Rows from block 5, named by matrix and row number. Rows with one number belong to one neuron. Each number is 200 + 20 x the weight over its row's rms, rounded and kept within 0 to 999. All counts start at 0. After the name is the row's rms in percent of the matrix's.
# fc1: MLP up (model.blocks.5.mlp.fc1.weight, 768x192), inputs 64-127
# fc2: MLP down (model.blocks.5.mlp.fc2.weight, 192x768, transposed), outputs 64-127
fc1.170,100,184,203,202,180,197,217,221,194,190,197,211,196,263,224,186,219,239,233,160,172,229,213,223,200,218,169,185,207,200,149,207,208,217,200,209,159,220,190,193,208,213,190,205,194,210,203,216,213,209,195,163,223,222,200,198,240,179,198,187,187,209,185,202,204
fc2.170,100,199,217,162,240,181,218,231,201,193,179,229,207,173,189,235,191,204,164,228,179,196,254,188,167,217,192,171,225,189,215,209,186,166,196,215,231,212,235,214,224,208,220,220,212,182,201,222,196,204,227,210,179,210,203,204,218,175,175,210,196,200,230,180,227
fc1.171,111,183,203,198,206,191,161,233,206,189,174,218,203,235,225,166,217,248,210,175,159,212,205,208,199,211,178,190,198,177,151,203,196,202,193,196,175,197,197,204,211,220,210,212,225,197,166,192,204,227,247,141,205,235,195,227,205,186,186,189,148,201,164,193,203
fc2.171,093,202,229,169,237,184,224,212,223,192,196,227,210,196,191,213,210,197,181,208,212,199,184,221,207,237,193,207,207,179,232,207,166,173,197,200,199,218,221,198,221,219,175,212,193,208,211,221,164,204,252,229,185,210,228,218,215,181,219,195,207,184,214,160,238
fc1.172,088,212,175,226,198,212,192,196,177,176,207,221,210,201,213,210,226,231,207,221,210,159,203,180,194,148,219,172,189,210,207,180,209,211,231,178,207,218,216,158,205,175,203,179,193,157,199,199,231,215,202,188,213,189,221,223,173,183,169,219,210,217,211,230,172
fc2.172,087,208,196,225,170,209,181,173,174,209,207,168,207,224,210,202,204,198,214,192,200,194,178,185,223,173,176,245,181,212,188,167,224,230,223,152,207,179,162,203,165,185,208,177,188,194,201,178,211,181,160,197,216,188,207,193,183,223,185,174,180,194,175,224,179
fc1.173,095,196,214,212,198,181,227,214,215,204,165,213,197,285,210,192,234,219,215,174,178,226,214,224,187,221,190,169,182,198,129,194,199,227,187,195,200,223,194,194,211,215,191,203,209,187,186,212,197,204,243,162,195,224,183,193,230,195,200,170,192,209,205,206,195
fc2.173,092,238,211,171,212,191,207,218,202,184,173,205,217,182,184,238,203,187,184,228,182,215,240,217,199,203,223,181,210,198,205,196,169,168,172,234,223,194,238,213,222,196,192,208,208,192,191,226,176,197,182,222,207,170,199,195,190,180,197,230,217,208,217,167,230
fc1.174,059,195,207,182,178,193,230,188,196,189,164,222,235,202,177,164,202,222,192,194,213,201,225,216,205,191,218,213,190,211,168,200,210,221,220,164,222,207,211,161,205,228,184,199,222,194,191,195,193,209,195,213,196,167,237,188,187,230,186,171,180,199,220,214,187
fc2.174,073,211,185,204,212,193,197,189,206,216,224,190,186,221,199,212,195,157,210,203,218,214,191,164,207,190,172,209,210,175,238,178,187,192,210,210,196,165,189,238,192,182,220,209,158,243,218,196,208,213,201,200,189,229,168,224,207,182,209,212,197,216,163,189,224
fc1.175,141,186,210,192,216,174,190,215,205,204,175,204,188,208,215,172,169,177,207,170,215,214,201,234,220,217,173,209,212,175,200,220,192,186,173,223,211,182,187,209,166,230,217,228,215,205,211,178,203,161,221,199,209,215,195,201,186,185,196,194,151,180,192,194,217
fc2.175,146,204,180,203,181,207,191,196,231,216,208,209,178,243,194,182,205,191,218,190,195,206,200,199,220,209,196,200,186,200,209,159,195,212,181,191,179,186,169,162,165,214,175,193,198,197,196,196,194,196,216,205,223,201,178,196,202,198,228,185,188,176,161,206,190
fc1.176,104,202,194,222,203,195,160,206,214,215,201,216,217,255,181,211,208,188,243,156,206,232,161,187,213,191,148,178,199,200,193,183,194,195,217,210,203,195,204,183,202,210,171,211,184,174,211,206,210,194,189,203,199,189,215,206,235,197,193,148,205,236,198,228,157
fc2.176,089,216,213,160,206,163,225,217,210,191,173,214,187,175,228,264,188,204,204,204,155,202,206,183,207,185,173,205,221,172,192,202,166,177,207,219,229,167,250,205,194,187,237,198,226,196,161,221,223,219,186,195,226,200,197,196,200,202,194,225,207,207,245,180,232
fc1.177,096,173,190,202,199,200,228,175,239,220,235,180,144,188,178,153,202,210,196,213,215,170,217,187,179,243,203,211,182,158,205,196,200,200,192,208,189,201,191,198,153,247,184,186,220,228,231,195,216,219,255,195,183,197,161,188,206,225,236,213,197,150,203,193,203
fc2.177,102,190,204,160,202,201,216,206,176,202,174,220,207,171,197,197,212,217,196,182,197,199,195,255,184,190,178,208,227,194,188,221,187,172,224,227,226,199,215,240,222,221,232,230,208,202,206,203,208,189,229,186,195,224,195,193,192,198,203,210,188,223,220,175,212
fc1.178,099,177,148,190,181,173,225,160,191,188,175,202,193,202,168,202,207,178,216,174,214,216,162,162,185,195,207,206,197,207,222,206,191,191,220,212,214,215,203,197,199,201,181,176,175,180,220,167,211,212,186,168,180,188,212,201,186,180,199,189,205,187,212,218,197
fc2.178,093,202,214,193,235,214,200,231,187,193,209,183,196,199,202,215,188,187,170,208,185,200,213,176,201,209,147,215,220,163,160,209,219,228,225,227,194,198,207,243,205,203,217,200,208,206,204,205,199,197,189,212,181,229,179,188,234,191,176,211,197,243,234,212,223
fc1.179,106,209,198,216,179,182,185,217,192,200,172,191,201,277,210,209,220,198,203,150,158,217,201,217,219,186,156,167,195,178,159,180,192,232,194,187,174,207,194,183,197,189,209,205,194,162,165,211,189,171,199,203,221,229,202,177,214,179,190,162,199,207,167,210,193
fc2.179,100,230,203,176,199,175,209,205,207,182,171,239,215,193,207,256,183,213,194,224,180,211,225,227,204,202,224,180,211,203,209,208,174,161,186,218,215,215,258,195,203,204,205,212,215,183,166,241,213,205,189,199,204,196,192,224,192,186,186,229,211,214,230,164,216
fc1.180,097,196,212,191,168,208,202,229,182,179,167,200,179,241,206,199,239,224,192,150,166,191,224,201,186,180,163,167,184,181,157,183,196,211,185,181,195,218,188,170,164,196,215,176,231,176,170,165,186,189,250,202,191,231,188,191,199,175,166,215,182,220,174,208,212
fc2.180,082,218,224,158,237,187,224,212,227,188,196,205,194,189,184,238,167,201,183,214,197,211,199,212,168,221,210,185,222,183,222,223,165,169,178,218,219,196,247,215,212,213,198,197,205,210,200,217,202,195,205,226,180,211,213,208,204,201,194,201,203,201,250,169,236
fc1.181,104,173,172,207,173,244,216,175,215,205,217,186,193,201,179,211,178,177,191,210,212,200,181,202,186,213,204,193,214,176,175,202,244,200,226,217,157,228,175,173,173,198,196,203,218,204,202,152,223,204,210,211,204,232,209,207,185,214,232,206,157,201,190,224,217
fc2.181,088,202,210,159,216,191,229,217,186,196,193,190,183,175,225,238,190,201,223,184,181,227,222,218,202,179,186,203,215,197,210,213,187,172,200,193,210,180,222,233,168,202,236,214,206,219,194,219,230,196,191,207,234,216,187,192,196,196,180,219,211,200,236,173,223
fc1.182,105,196,204,216,182,232,192,220,183,200,178,194,220,266,219,210,202,206,221,159,179,184,202,213,206,184,160,192,207,213,171,224,196,199,187,204,172,228,207,185,206,201,180,216,205,195,191,179,217,175,234,192,201,224,200,199,218,179,165,214,166,225,168,212,204
fc2.182,099,211,213,180,228,195,220,222,231,206,187,212,170,184,195,232,181,213,205,220,156,202,258,217,170,211,185,191,217,186,207,196,168,187,173,212,221,197,230,226,223,206,198,222,222,184,187,224,197,211,210,213,190,201,186,189,220,174,189,225,201,189,223,179,224
fc1.183,095,211,178,202,207,178,206,196,202,225,177,164,205,194,191,207,216,219,198,216,190,221,215,178,207,179,191,193,174,197,167,192,207,204,201,177,193,207,186,172,161,191,226,161,200,224,207,222,168,189,197,204,190,199,209,161,198,229,204,206,185,157,216,205,194
fc2.183,088,189,199,189,188,215,170,204,224,221,194,226,187,225,178,161,194,222,204,189,166,181,200,237,189,200,199,223,186,186,200,208,220,202,206,222,184,201,184,222,200,202,182,207,204,209,174,170,221,215,209,171,191,252,164,229,158,226,239,210,178,236,190,191,178
fc1.184,107,196,189,217,194,190,167,188,193,194,206,209,202,251,198,200,172,187,230,168,200,205,162,197,198,181,168,183,207,185,184,192,206,206,205,194,209,191,200,182,188,182,205,188,187,179,190,175,204,203,177,210,207,214,213,215,199,177,191,171,186,198,192,233,191
fc2.184,101,204,212,175,199,163,218,199,185,198,188,199,194,167,207,237,196,197,211,191,190,221,210,205,190,190,164,204,233,177,184,198,173,188,211,188,215,212,245,216,195,192,237,194,206,194,177,214,232,202,199,185,202,202,177,210,202,182,189,212,194,223,264,192,218
fc1.185,099,214,205,198,215,237,193,215,203,224,182,191,185,264,219,199,164,213,240,180,165,198,194,232,241,190,162,173,195,194,170,184,197,206,172,182,156,202,196,182,175,199,199,218,198,213,167,183,215,193,190,196,218,237,174,193,198,185,190,196,195,228,195,191,188
fc2.185,080,199,224,181,211,187,218,207,211,201,188,246,205,172,199,201,187,222,184,189,191,179,213,223,167,205,203,172,206,191,254,229,192,165,194,222,221,218,221,201,227,201,207,218,225,168,204,205,177,192,191,203,206,188,225,232,217,187,181,221,191,190,220,175,236
fc1.186,106,209,178,205,197,219,208,205,215,214,210,175,204,221,225,218,181,164,205,206,186,216,179,215,210,221,164,181,167,209,233,198,179,195,160,204,214,218,188,186,156,216,201,220,174,196,195,197,200,157,190,223,221,206,197,176,209,203,208,223,207,202,191,197,197
fc2.186,120,171,218,198,183,194,194,206,212,191,172,287,220,184,213,208,176,213,206,196,183,198,194,197,206,197,224,196,208,217,190,198,209,170,191,205,199,212,254,193,225,195,200,195,206,175,184,203,202,222,179,207,220,190,223,272,185,183,201,208,195,187,173,192,213
fc1.187,105,173,160,197,194,177,205,182,209,213,193,203,185,213,163,200,228,171,245,198,229,225,208,176,174,213,182,197,201,205,157,203,228,189,196,224,166,228,196,194,216,203,193,165,194,197,203,143,202,209,191,168,198,204,202,225,193,180,228,191,199,189,194,204,218
fc2.187,128,183,199,171,243,192,204,219,203,210,176,215,186,185,207,226,175,189,190,206,199,209,217,179,187,197,166,212,215,174,190,234,193,187,203,218,227,184,234,232,186,217,234,216,222,197,217,215,213,193,186,206,196,230,182,201,235,186,193,210,188,228,236,172,227
fc1.188,090,188,225,204,216,187,207,185,197,185,215,191,202,215,147,211,196,228,216,191,221,228,252,210,214,194,217,223,204,221,200,227,192,214,173,219,215,221,211,222,190,213,200,166,216,198,205,175,188,229,194,208,159,182,203,196,194,208,189,184,207,173,209,215,209
fc2.188,094,220,182,208,184,207,217,217,196,182,228,198,185,192,223,172,233,184,203,204,204,157,164,238,173,216,170,198,195,161,201,178,216,222,232,205,196,187,173,197,198,201,180,234,192,190,216,201,206,167,212,175,212,237,181,162,244,190,190,231,169,209,190,203,187
fc1.189,105,180,157,206,178,196,223,170,216,195,193,199,179,204,208,180,171,211,242,215,213,231,204,204,191,229,206,195,194,196,193,220,211,194,205,212,163,235,194,193,175,233,185,190,212,247,192,160,240,212,191,170,191,218,182,216,174,205,228,195,211,161,192,191,199
fc2.189,103,162,210,185,210,172,240,217,184,200,177,202,192,170,230,198,181,197,201,210,194,216,196,207,197,203,189,196,209,173,202,223,183,184,212,217,224,200,214,234,204,211,242,205,214,189,196,219,226,188,203,194,226,204,207,211,220,196,174,207,184,198,213,177,213
fc1.190,086,184,206,190,197,196,190,183,195,184,207,215,173,193,234,183,169,210,212,200,195,156,192,211,186,205,187,205,200,171,228,221,193,205,197,204,212,181,197,215,191,200,213,228,203,157,199,193,237,194,188,152,246,177,179,200,222,194,199,164,163,206,192,193,193
fc2.190,067,222,201,176,211,211,201,211,242,228,197,199,180,207,214,180,188,190,214,141,199,203,199,210,175,196,180,168,219,170,192,188,194,189,195,205,217,215,214,217,208,212,164,231,198,187,192,201,179,192,220,201,180,226,214,187,238,186,209,189,176,219,212,188,204
fc1.191,044,213,189,214,196,178,176,227,206,150,222,182,188,203,198,197,216,199,187,208,222,192,203,179,207,207,219,191,215,227,169,208,204,199,190,163,226,194,203,241,223,205,168,219,211,157,192,190,221,217,215,164,198,210,235,190,168,173,194,186,219,189,166,200,191
fc2.191,057,189,224,208,216,225,221,195,191,254,176,248,203,211,222,241,181,214,220,191,215,197,176,217,178,217,193,210,195,164,229,198,195,197,184,201,203,197,201,188,194,219,245,183,202,250,230,207,194,189,189,228,194,205,207,236,179,192,218,209,174,198,238,224,198
fc1.192,098,189,175,219,160,249,217,180,199,192,219,185,196,197,212,199,177,203,182,190,183,162,213,217,187,207,219,195,170,187,187,201,251,217,214,179,164,228,190,163,165,195,201,186,230,236,180,147,209,205,248,227,171,218,186,212,188,229,228,219,167,181,189,191,201
fc2.192,108,193,212,172,206,183,236,211,210,197,182,207,194,171,222,223,199,211,209,180,189,221,212,231,192,173,184,202,237,189,188,213,185,171,203,194,221,186,232,219,189,194,259,204,212,202,207,211,221,191,188,191,211,206,195,191,207,180,193,208,191,213,225,179,224
fc1.193,103,186,185,198,156,214,225,189,243,211,197,174,184,199,196,173,187,207,200,226,210,188,202,224,194,215,214,193,165,169,161,194,207,222,199,170,131,209,189,165,151,201,215,198,221,238,190,167,216,197,241,191,193,219,168,182,175,225,232,218,188,176,198,198,208
fc2.193,096,173,204,181,214,194,207,195,209,189,174,211,214,191,223,225,201,216,210,209,193,199,215,249,207,187,199,206,215,198,222,228,198,180,206,207,217,201,219,211,172,201,232,193,213,217,206,201,213,197,212,198,213,230,213,211,171,195,198,227,191,166,230,187,226
fc1.194,097,186,226,201,186,194,218,227,180,182,172,181,152,217,187,185,238,214,205,193,163,195,226,193,187,218,193,174,171,193,157,185,196,220,190,175,149,235,182,158,198,195,193,173,227,212,182,181,196,212,246,172,180,237,162,189,180,185,177,227,205,186,191,199,212
fc2.194,108,185,223,177,252,191,211,207,199,187,179,208,209,181,197,207,172,209,193,218,211,211,195,225,177,214,195,206,212,181,202,234,191,184,200,239,222,206,224,232,206,203,221,215,217,208,194,229,212,192,205,202,207,204,202,211,208,190,178,210,193,216,229,176,225
fc1.195,105,196,151,201,189,203,206,168,231,190,182,210,184,196,202,202,165,209,244,200,202,227,183,183,193,227,215,219,208,200,222,219,204,186,194,207,208,225,191,220,171,228,187,181,189,248,216,175,238,217,186,205,198,205,190,216,174,225,234,194,196,160,196,203,168
fc2.195,092,153,207,189,202,176,219,196,170,200,191,200,211,175,238,189,184,221,212,212,177,195,209,192,195,202,207,197,215,168,202,213,180,178,210,210,225,212,220,217,198,207,230,195,208,190,195,223,231,192,177,184,211,189,205,203,210,192,170,221,181,186,227,191,218
fc1.196,102,165,182,219,151,180,185,188,224,186,255,212,200,219,167,177,202,208,191,167,209,191,205,216,193,210,212,232,190,227,215,204,205,225,184,207,199,227,196,225,202,227,173,216,213,210,235,159,173,221,226,201,198,209,196,213,233,182,232,200,187,160,174,217,194
fc2.196,097,203,207,183,187,186,222,221,150,181,194,216,242,186,204,185,242,219,215,172,226,180,204,192,222,186,202,228,212,201,195,212,197,194,227,208,202,208,218,213,232,175,213,237,210,205,216,201,197,221,231,212,187,217,233,204,186,164,200,230,214,200,198,179,214
fc1.197,121,170,212,191,204,183,215,211,184,177,189,208,177,205,214,176,202,208,233,168,206,212,213,223,200,221,173,194,212,179,179,230,205,188,195,223,209,199,201,214,197,230,187,220,216,207,225,191,226,182,242,169,184,214,184,210,205,177,183,193,152,189,188,190,207
fc2.197,133,179,171,192,214,205,207,207,240,226,193,209,160,242,198,206,176,200,212,226,185,219,220,201,198,204,184,190,215,183,195,182,187,194,179,205,197,200,202,201,192,220,183,200,213,189,190,212,190,203,221,211,211,214,154,199,242,188,205,199,196,194,151,190,213
fc1.198,093,163,180,215,210,169,222,183,215,195,228,178,137,202,182,159,219,179,205,199,214,167,210,172,180,230,179,188,195,165,211,214,194,225,215,207,202,210,187,210,200,235,166,181,220,167,226,210,199,187,249,172,163,214,160,186,244,200,215,185,190,196,197,213,212
fc2.198,071,187,198,186,231,206,227,209,173,203,196,208,211,196,185,211,194,197,181,270,206,195,189,221,177,176,191,215,197,180,180,200,196,188,236,237,195,214,220,205,231,179,224,219,201,187,209,204,210,234,233,171,176,220,211,212,213,183,165,232,209,252,199,181,219
fc1.199,090,181,176,193,231,198,192,166,199,223,252,189,194,181,201,202,143,152,232,199,255,191,198,198,188,219,198,226,207,198,236,220,199,199,207,217,235,221,194,214,189,207,213,209,193,174,221,199,208,201,144,174,238,167,212,193,222,222,234,176,175,218,224,204,186
fc2.199,079,183,166,172,224,220,194,213,211,194,227,196,174,221,216,200,196,212,217,192,191,195,194,209,160,192,194,198,218,200,193,211,194,209,187,229,191,217,211,207,216,217,168,216,204,187,196,212,211,214,211,221,205,222,182,195,252,185,175,204,201,234,229,189,220
fc1.200,093,206,216,214,206,231,159,182,182,206,189,202,212,200,231,192,190,208,224,178,194,172,207,213,212,193,187,163,146,176,220,210,217,210,195,184,148,187,199,183,199,203,193,183,207,183,174,188,183,152,227,204,177,204,188,226,195,188,194,185,201,176,164,193,208
fc2.200,115,194,210,177,219,175,221,223,224,192,177,215,203,167,218,231,178,213,156,207,201,206,192,210,190,205,196,181,231,178,181,215,168,173,186,192,233,197,244,225,199,199,223,213,216,204,201,233,193,197,199,201,205,208,194,192,202,191,181,201,178,223,218,169,221
fc1.201,107,201,159,214,204,173,207,204,221,199,225,178,156,182,196,179,185,225,216,197,229,178,198,192,186,193,187,216,174,181,208,195,180,216,185,210,173,237,182,228,216,207,200,204,199,180,245,212,199,194,230,201,170,225,141,188,242,178,200,197,215,181,169,208,198
fc2.201,120,170,199,184,214,185,199,219,177,175,208,226,218,190,199,182,195,200,167,177,204,221,175,210,198,237,187,213,200,199,192,218,202,190,196,229,214,220,195,245,230,226,186,236,207,211,210,196,157,178,230,201,191,212,220,229,215,184,191,216,157,205,181,185,214
fc1.202,095,199,180,221,165,231,203,168,196,192,216,186,188,206,193,184,193,200,206,189,193,177,198,210,183,233,194,184,170,182,214,186,227,209,203,183,213,223,196,167,158,236,204,180,230,193,175,155,226,205,251,220,179,215,182,207,216,232,220,214,157,182,201,210,204
fc2.202,083,193,217,188,237,185,221,225,198,205,190,213,195,178,210,229,190,214,200,207,195,217,217,233,191,206,205,193,204,190,207,238,185,174,207,231,212,192,222,218,217,212,226,215,222,186,200,203,207,195,205,202,217,230,208,207,197,184,183,225,201,220,247,176,244
fc1.203,138,215,185,283,168,201,207,197,179,186,190,192,193,205,193,191,234,198,206,192,224,200,201,184,200,194,188,228,202,200,190,177,242,213,232,185,182,199,194,225,177,194,200,172,197,216,214,166,206,196,211,181,198,204,197,171,172,201,194,221,210,207,198,275,176
fc2.203,127,200,195,239,201,204,173,174,213,235,210,164,190,230,216,191,192,161,218,203,215,193,207,192,228,179,188,187,172,176,191,187,216,221,183,186,181,158,190,188,173,193,237,171,188,176,211,193,196,168,149,189,208,210,188,188,202,233,198,211,208,194,205,224,195
fc1.204,106,219,161,193,193,230,192,194,208,207,200,184,181,245,237,209,170,181,255,194,158,197,216,213,228,183,184,172,172,192,228,188,182,240,156,184,206,186,197,167,172,191,214,205,189,196,184,188,256,188,179,202,243,220,157,168,223,205,194,190,207,227,216,213,180
fc2.204,113,187,217,210,175,176,173,210,202,195,202,220,231,201,234,204,185,204,187,191,206,183,211,205,210,200,222,201,206,219,217,217,216,172,210,211,225,207,208,208,218,199,198,209,196,174,208,193,188,201,188,221,214,192,231,229,172,190,204,250,177,187,200,211,198
fc1.205,099,195,213,212,214,183,204,220,162,177,196,180,199,208,203,189,208,192,208,167,195,186,199,211,226,208,183,177,178,179,183,220,185,213,194,211,181,225,177,202,197,206,196,204,209,188,200,202,205,181,245,184,180,224,146,180,206,185,180,211,185,206,182,205,203
fc2.205,118,240,201,176,211,174,205,208,223,185,189,222,205,197,182,221,206,220,163,235,200,216,191,223,210,222,211,202,225,199,190,186,193,182,195,246,212,209,222,218,219,198,185,207,199,178,180,212,176,235,208,182,164,190,177,182,214,193,177,198,192,248,215,176,215
fc1.206,096,186,191,208,220,175,203,200,237,197,241,200,179,200,179,167,190,226,195,212,213,218,214,206,179,225,177,206,175,201,206,200,209,243,175,223,206,220,191,214,184,240,167,204,206,218,242,201,175,215,224,184,203,186,178,210,252,192,232,197,203,154,202,197,192
fc2.206,083,172,184,172,163,207,237,192,185,175,201,220,214,200,205,203,231,220,212,230,200,207,201,237,202,209,224,235,213,221,164,201,188,177,211,191,187,214,220,206,218,203,199,238,191,237,198,192,198,244,210,200,204,215,222,226,206,190,192,234,227,209,194,167,212
fc1.207,102,199,193,198,178,174,212,180,253,199,225,205,134,197,178,178,201,208,208,209,223,192,193,214,177,236,184,210,185,199,197,178,202,214,161,195,209,222,186,218,162,251,173,216,211,203,226,197,194,213,220,181,180,195,135,207,242,215,245,197,198,175,182,195,196
fc2.207,102,184,203,188,203,191,211,217,174,193,198,221,221,169,208,186,198,231,199,169,207,175,213,228,176,214,208,214,219,213,215,240,201,174,223,234,211,209,224,226,240,211,210,237,223,203,203,193,179,212,221,194,198,232,235,239,203,193,183,234,184,200,203,180,229
fc1.208,109,196,210,235,199,211,166,218,182,189,199,210,219,286,222,204,187,192,228,150,205,181,199,225,216,191,156,184,184,192,167,215,220,210,202,188,166,195,205,169,201,192,195,212,190,174,178,189,185,152,198,221,187,238,211,206,235,175,192,192,198,203,173,210,210
fc2.208,103,214,197,167,201,187,223,225,188,197,174,202,199,181,214,251,200,221,211,208,173,224,220,206,189,196,187,181,225,191,198,211,167,167,186,187,215,201,246,213,212,196,217,207,203,196,157,221,209,204,189,198,213,186,173,215,200,179,177,231,211,206,239,171,217
fc1.209,122,202,180,238,171,220,190,189,217,202,183,210,211,225,208,204,158,191,197,183,185,189,187,215,189,179,194,183,187,189,163,192,228,187,204,184,170,198,203,181,172,203,203,199,193,202,177,151,200,165,209,222,196,234,198,198,190,194,237,191,171,206,190,238,198
fc2.209,097,184,197,166,195,183,217,213,187,191,177,214,188,177,196,248,209,201,206,215,186,203,210,206,184,209,190,200,212,186,202,194,179,164,172,198,206,204,251,194,210,204,213,211,215,231,176,212,214,196,199,212,197,206,192,213,182,197,210,236,217,160,221,170,226
fc1.210,118,208,189,221,180,213,182,218,193,180,198,221,211,227,237,199,217,211,221,212,207,141,217,192,170,171,217,162,195,213,225,183,208,188,206,189,231,202,212,136,202,175,159,189,208,150,206,206,218,214,204,202,235,203,216,218,174,194,201,226,209,206,197,229,177
fc2.210,121,208,181,219,177,192,177,168,172,189,197,183,211,216,206,187,207,181,207,168,203,200,179,206,241,161,186,236,193,202,190,170,237,222,206,168,186,180,193,209,162,182,226,181,165,201,200,165,213,183,173,183,234,200,202,185,185,205,193,181,187,181,201,213,171
fc1.211,046,199,195,212,207,194,185,204,202,209,239,233,179,188,172,194,201,203,177,232,188,213,211,215,203,203,198,238,204,215,227,171,221,213,212,213,201,207,190,189,185,198,194,200,196,219,196,206,178,202,212,230,194,178,155,191,219,214,177,251,169,208,202,204,203
fc2.211,064,173,201,211,195,192,213,203,169,203,191,156,204,196,195,209,196,186,209,196,188,176,237,239,219,201,245,186,216,199,186,234,204,195,195,221,189,221,226,199,225,198,179,201,215,171,200,186,207,195,187,175,166,190,199,189,214,183,195,201,240,171,197,196,183
fc1.212,108,183,174,221,162,228,202,186,198,194,213,200,207,230,207,196,158,161,184,198,193,193,166,208,182,197,204,205,202,187,172,218,221,202,203,202,212,225,192,187,153,200,196,218,218,202,203,158,237,183,200,215,228,226,213,195,211,212,229,199,146,229,198,221,195
fc2.212,084,178,214,173,220,177,220,218,180,170,194,231,178,169,194,251,181,207,195,210,176,221,219,188,190,212,212,209,227,183,206,208,179,178,191,194,203,207,248,214,210,208,213,222,215,230,189,218,189,222,216,225,217,195,187,218,206,174,190,235,227,184,233,164,243
fc1.213,094,200,212,202,210,209,161,204,183,202,224,195,166,206,202,204,217,205,223,153,179,174,213,195,233,219,189,191,178,213,219,186,215,231,204,209,210,184,166,178,216,217,186,213,211,161,170,163,191,213,233,210,197,195,169,169,226,198,160,181,190,229,178,209,186
fc2.213,094,172,206,175,211,178,221,193,220,162,182,188,210,212,218,197,174,180,211,230,225,202,186,219,196,222,167,199,209,156,172,252,198,170,177,220,190,186,231,214,187,219,220,203,212,219,248,191,209,170,219,191,224,240,201,225,205,183,235,212,176,179,234,169,219
fc1.214,106,213,186,210,207,220,179,211,199,187,190,223,201,222,213,185,210,214,207,205,220,157,208,205,197,157,205,163,190,215,204,223,201,209,204,208,205,214,205,158,195,167,180,189,196,154,208,184,228,203,217,179,216,198,213,217,190,174,204,226,186,207,207,209,185
fc2.214,101,203,179,223,172,189,188,178,183,215,202,190,196,207,215,206,191,182,185,177,201,193,178,226,222,176,174,204,199,188,205,184,221,196,223,176,201,166,193,207,179,186,219,195,163,199,204,170,192,171,146,189,210,194,192,193,184,205,204,187,173,169,191,206,194
fc1.215,090,200,219,194,218,167,223,198,188,175,202,200,197,206,216,177,224,188,195,197,217,191,214,187,236,210,179,175,213,153,214,194,205,181,198,214,217,181,205,178,185,210,233,177,222,194,216,203,183,181,219,163,220,179,192,176,201,185,178,173,211,191,211,192,212
fc2.215,075,238,201,156,196,224,212,194,233,212,171,224,188,208,196,223,199,214,197,212,190,222,200,258,181,228,197,191,221,198,187,187,176,186,221,205,205,225,230,214,228,222,184,220,211,215,175,206,228,219,210,199,179,217,206,172,154,201,201,191,197,242,221,167,222
fc1.216,122,185,155,221,144,185,171,206,227,188,265,210,207,207,175,203,205,206,184,183,196,192,200,213,182,207,215,197,176,217,218,188,206,204,187,198,207,219,191,201,207,222,167,207,189,213,217,148,181,206,217,203,199,212,205,214,228,186,227,217,185,164,140,213,175
fc2.216,175,211,204,209,187,172,206,181,134,172,207,186,220,197,195,181,247,196,196,174,225,187,187,193,211,183,201,231,193,211,189,197,232,219,230,194,190,195,189,218,188,197,203,193,188,205,214,192,188,182,211,175,201,198,223,196,193,179,202,189,202,188,199,207,190
fc1.217,106,173,179,214,169,207,213,169,262,209,197,189,203,200,195,193,168,192,221,221,219,214,188,232,186,209,211,200,171,180,162,211,221,199,207,181,161,221,193,178,149,209,206,192,203,229,223,159,227,186,201,199,191,213,206,215,180,218,239,200,184,175,201,208,200
fc2.217,095,199,209,180,202,202,228,204,186,176,183,183,184,192,223,230,190,213,204,205,199,194,189,233,202,193,184,193,224,180,222,228,188,185,186,214,216,187,218,215,177,187,241,205,202,205,188,193,206,205,212,199,213,223,205,197,177,206,196,218,187,162,246,175,224
fc1.218,095,191,191,201,197,185,180,191,241,211,177,186,154,202,206,196,236,234,259,176,196,207,215,239,184,243,157,179,162,195,163,197,213,214,178,195,181,229,180,199,194,230,178,227,218,162,193,171,195,213,220,166,190,205,140,200,215,211,236,176,191,192,167,197,216
fc2.218,077,180,219,185,213,181,189,209,219,218,187,235,207,202,188,206,181,192,193,195,186,187,180,200,211,212,188,200,229,174,205,250,179,183,187,239,225,188,224,205,221,208,199,211,218,203,203,182,179,208,216,208,185,229,237,235,182,170,196,197,186,176,227,160,235
fc1.219,076,224,178,202,213,208,202,220,215,198,193,178,206,200,270,186,166,200,209,202,171,183,165,194,226,180,176,208,175,160,204,170,217,204,208,183,200,170,177,206,186,211,215,198,179,206,155,226,205,197,178,184,257,206,202,173,222,182,214,208,220,214,224,216,185
fc2.219,086,168,209,201,182,189,181,181,194,204,181,221,192,204,213,225,192,212,201,203,207,237,240,208,178,182,202,202,203,229,180,232,186,194,185,217,177,207,234,189,203,195,196,187,201,218,242,189,230,225,183,210,205,201,222,220,163,219,193,178,196,180,185,204,187
fc1.220,102,201,188,191,215,207,206,173,185,190,266,152,190,187,163,198,187,174,193,200,235,132,158,191,194,215,232,244,204,231,237,199,191,201,207,205,202,218,193,234,206,205,200,202,159,175,235,206,187,194,186,177,186,178,210,173,230,214,200,204,213,198,210,201,181
fc2.220,100,173,182,197,185,214,208,208,210,209,208,204,170,218,197,190,192,206,209,205,197,189,194,250,179,212,180,198,213,194,196,203,207,204,208,210,196,220,184,203,194,218,164,219,201,213,178,205,207,210,220,185,190,207,174,192,219,210,206,204,178,212,181,185,199
fc1.221,095,183,188,197,163,227,212,180,207,232,186,194,193,194,209,202,194,221,219,175,188,194,219,196,193,211,196,180,162,174,176,197,231,202,215,176,184,234,187,156,169,208,184,185,225,233,189,161,229,189,245,205,176,223,194,206,188,221,232,206,157,204,183,209,196
fc2.221,074,207,211,159,226,196,229,211,202,187,177,205,190,201,221,223,198,211,197,220,186,195,212,240,199,189,184,193,208,180,216,232,192,180,210,229,197,198,238,219,191,194,206,211,230,179,181,214,218,195,185,215,208,198,218,200,178,190,188,224,197,185,240,159,219
fc1.222,120,210,206,200,195,181,178,176,198,204,220,180,167,242,239,180,190,191,209,173,200,243,193,199,198,203,170,229,206,178,200,212,223,232,198,214,173,186,188,226,148,203,197,201,184,231,187,177,215,186,196,187,226,220,164,195,227,191,217,189,182,166,193,205,196
fc2.222,165,209,194,215,138,206,175,176,210,212,210,185,207,228,198,173,234,189,211,183,233,186,198,208,243,180,214,203,179,221,195,172,217,210,194,141,157,198,183,163,193,185,173,191,180,201,222,167,197,203,193,179,223,176,209,202,166,216,229,186,223,195,192,220,180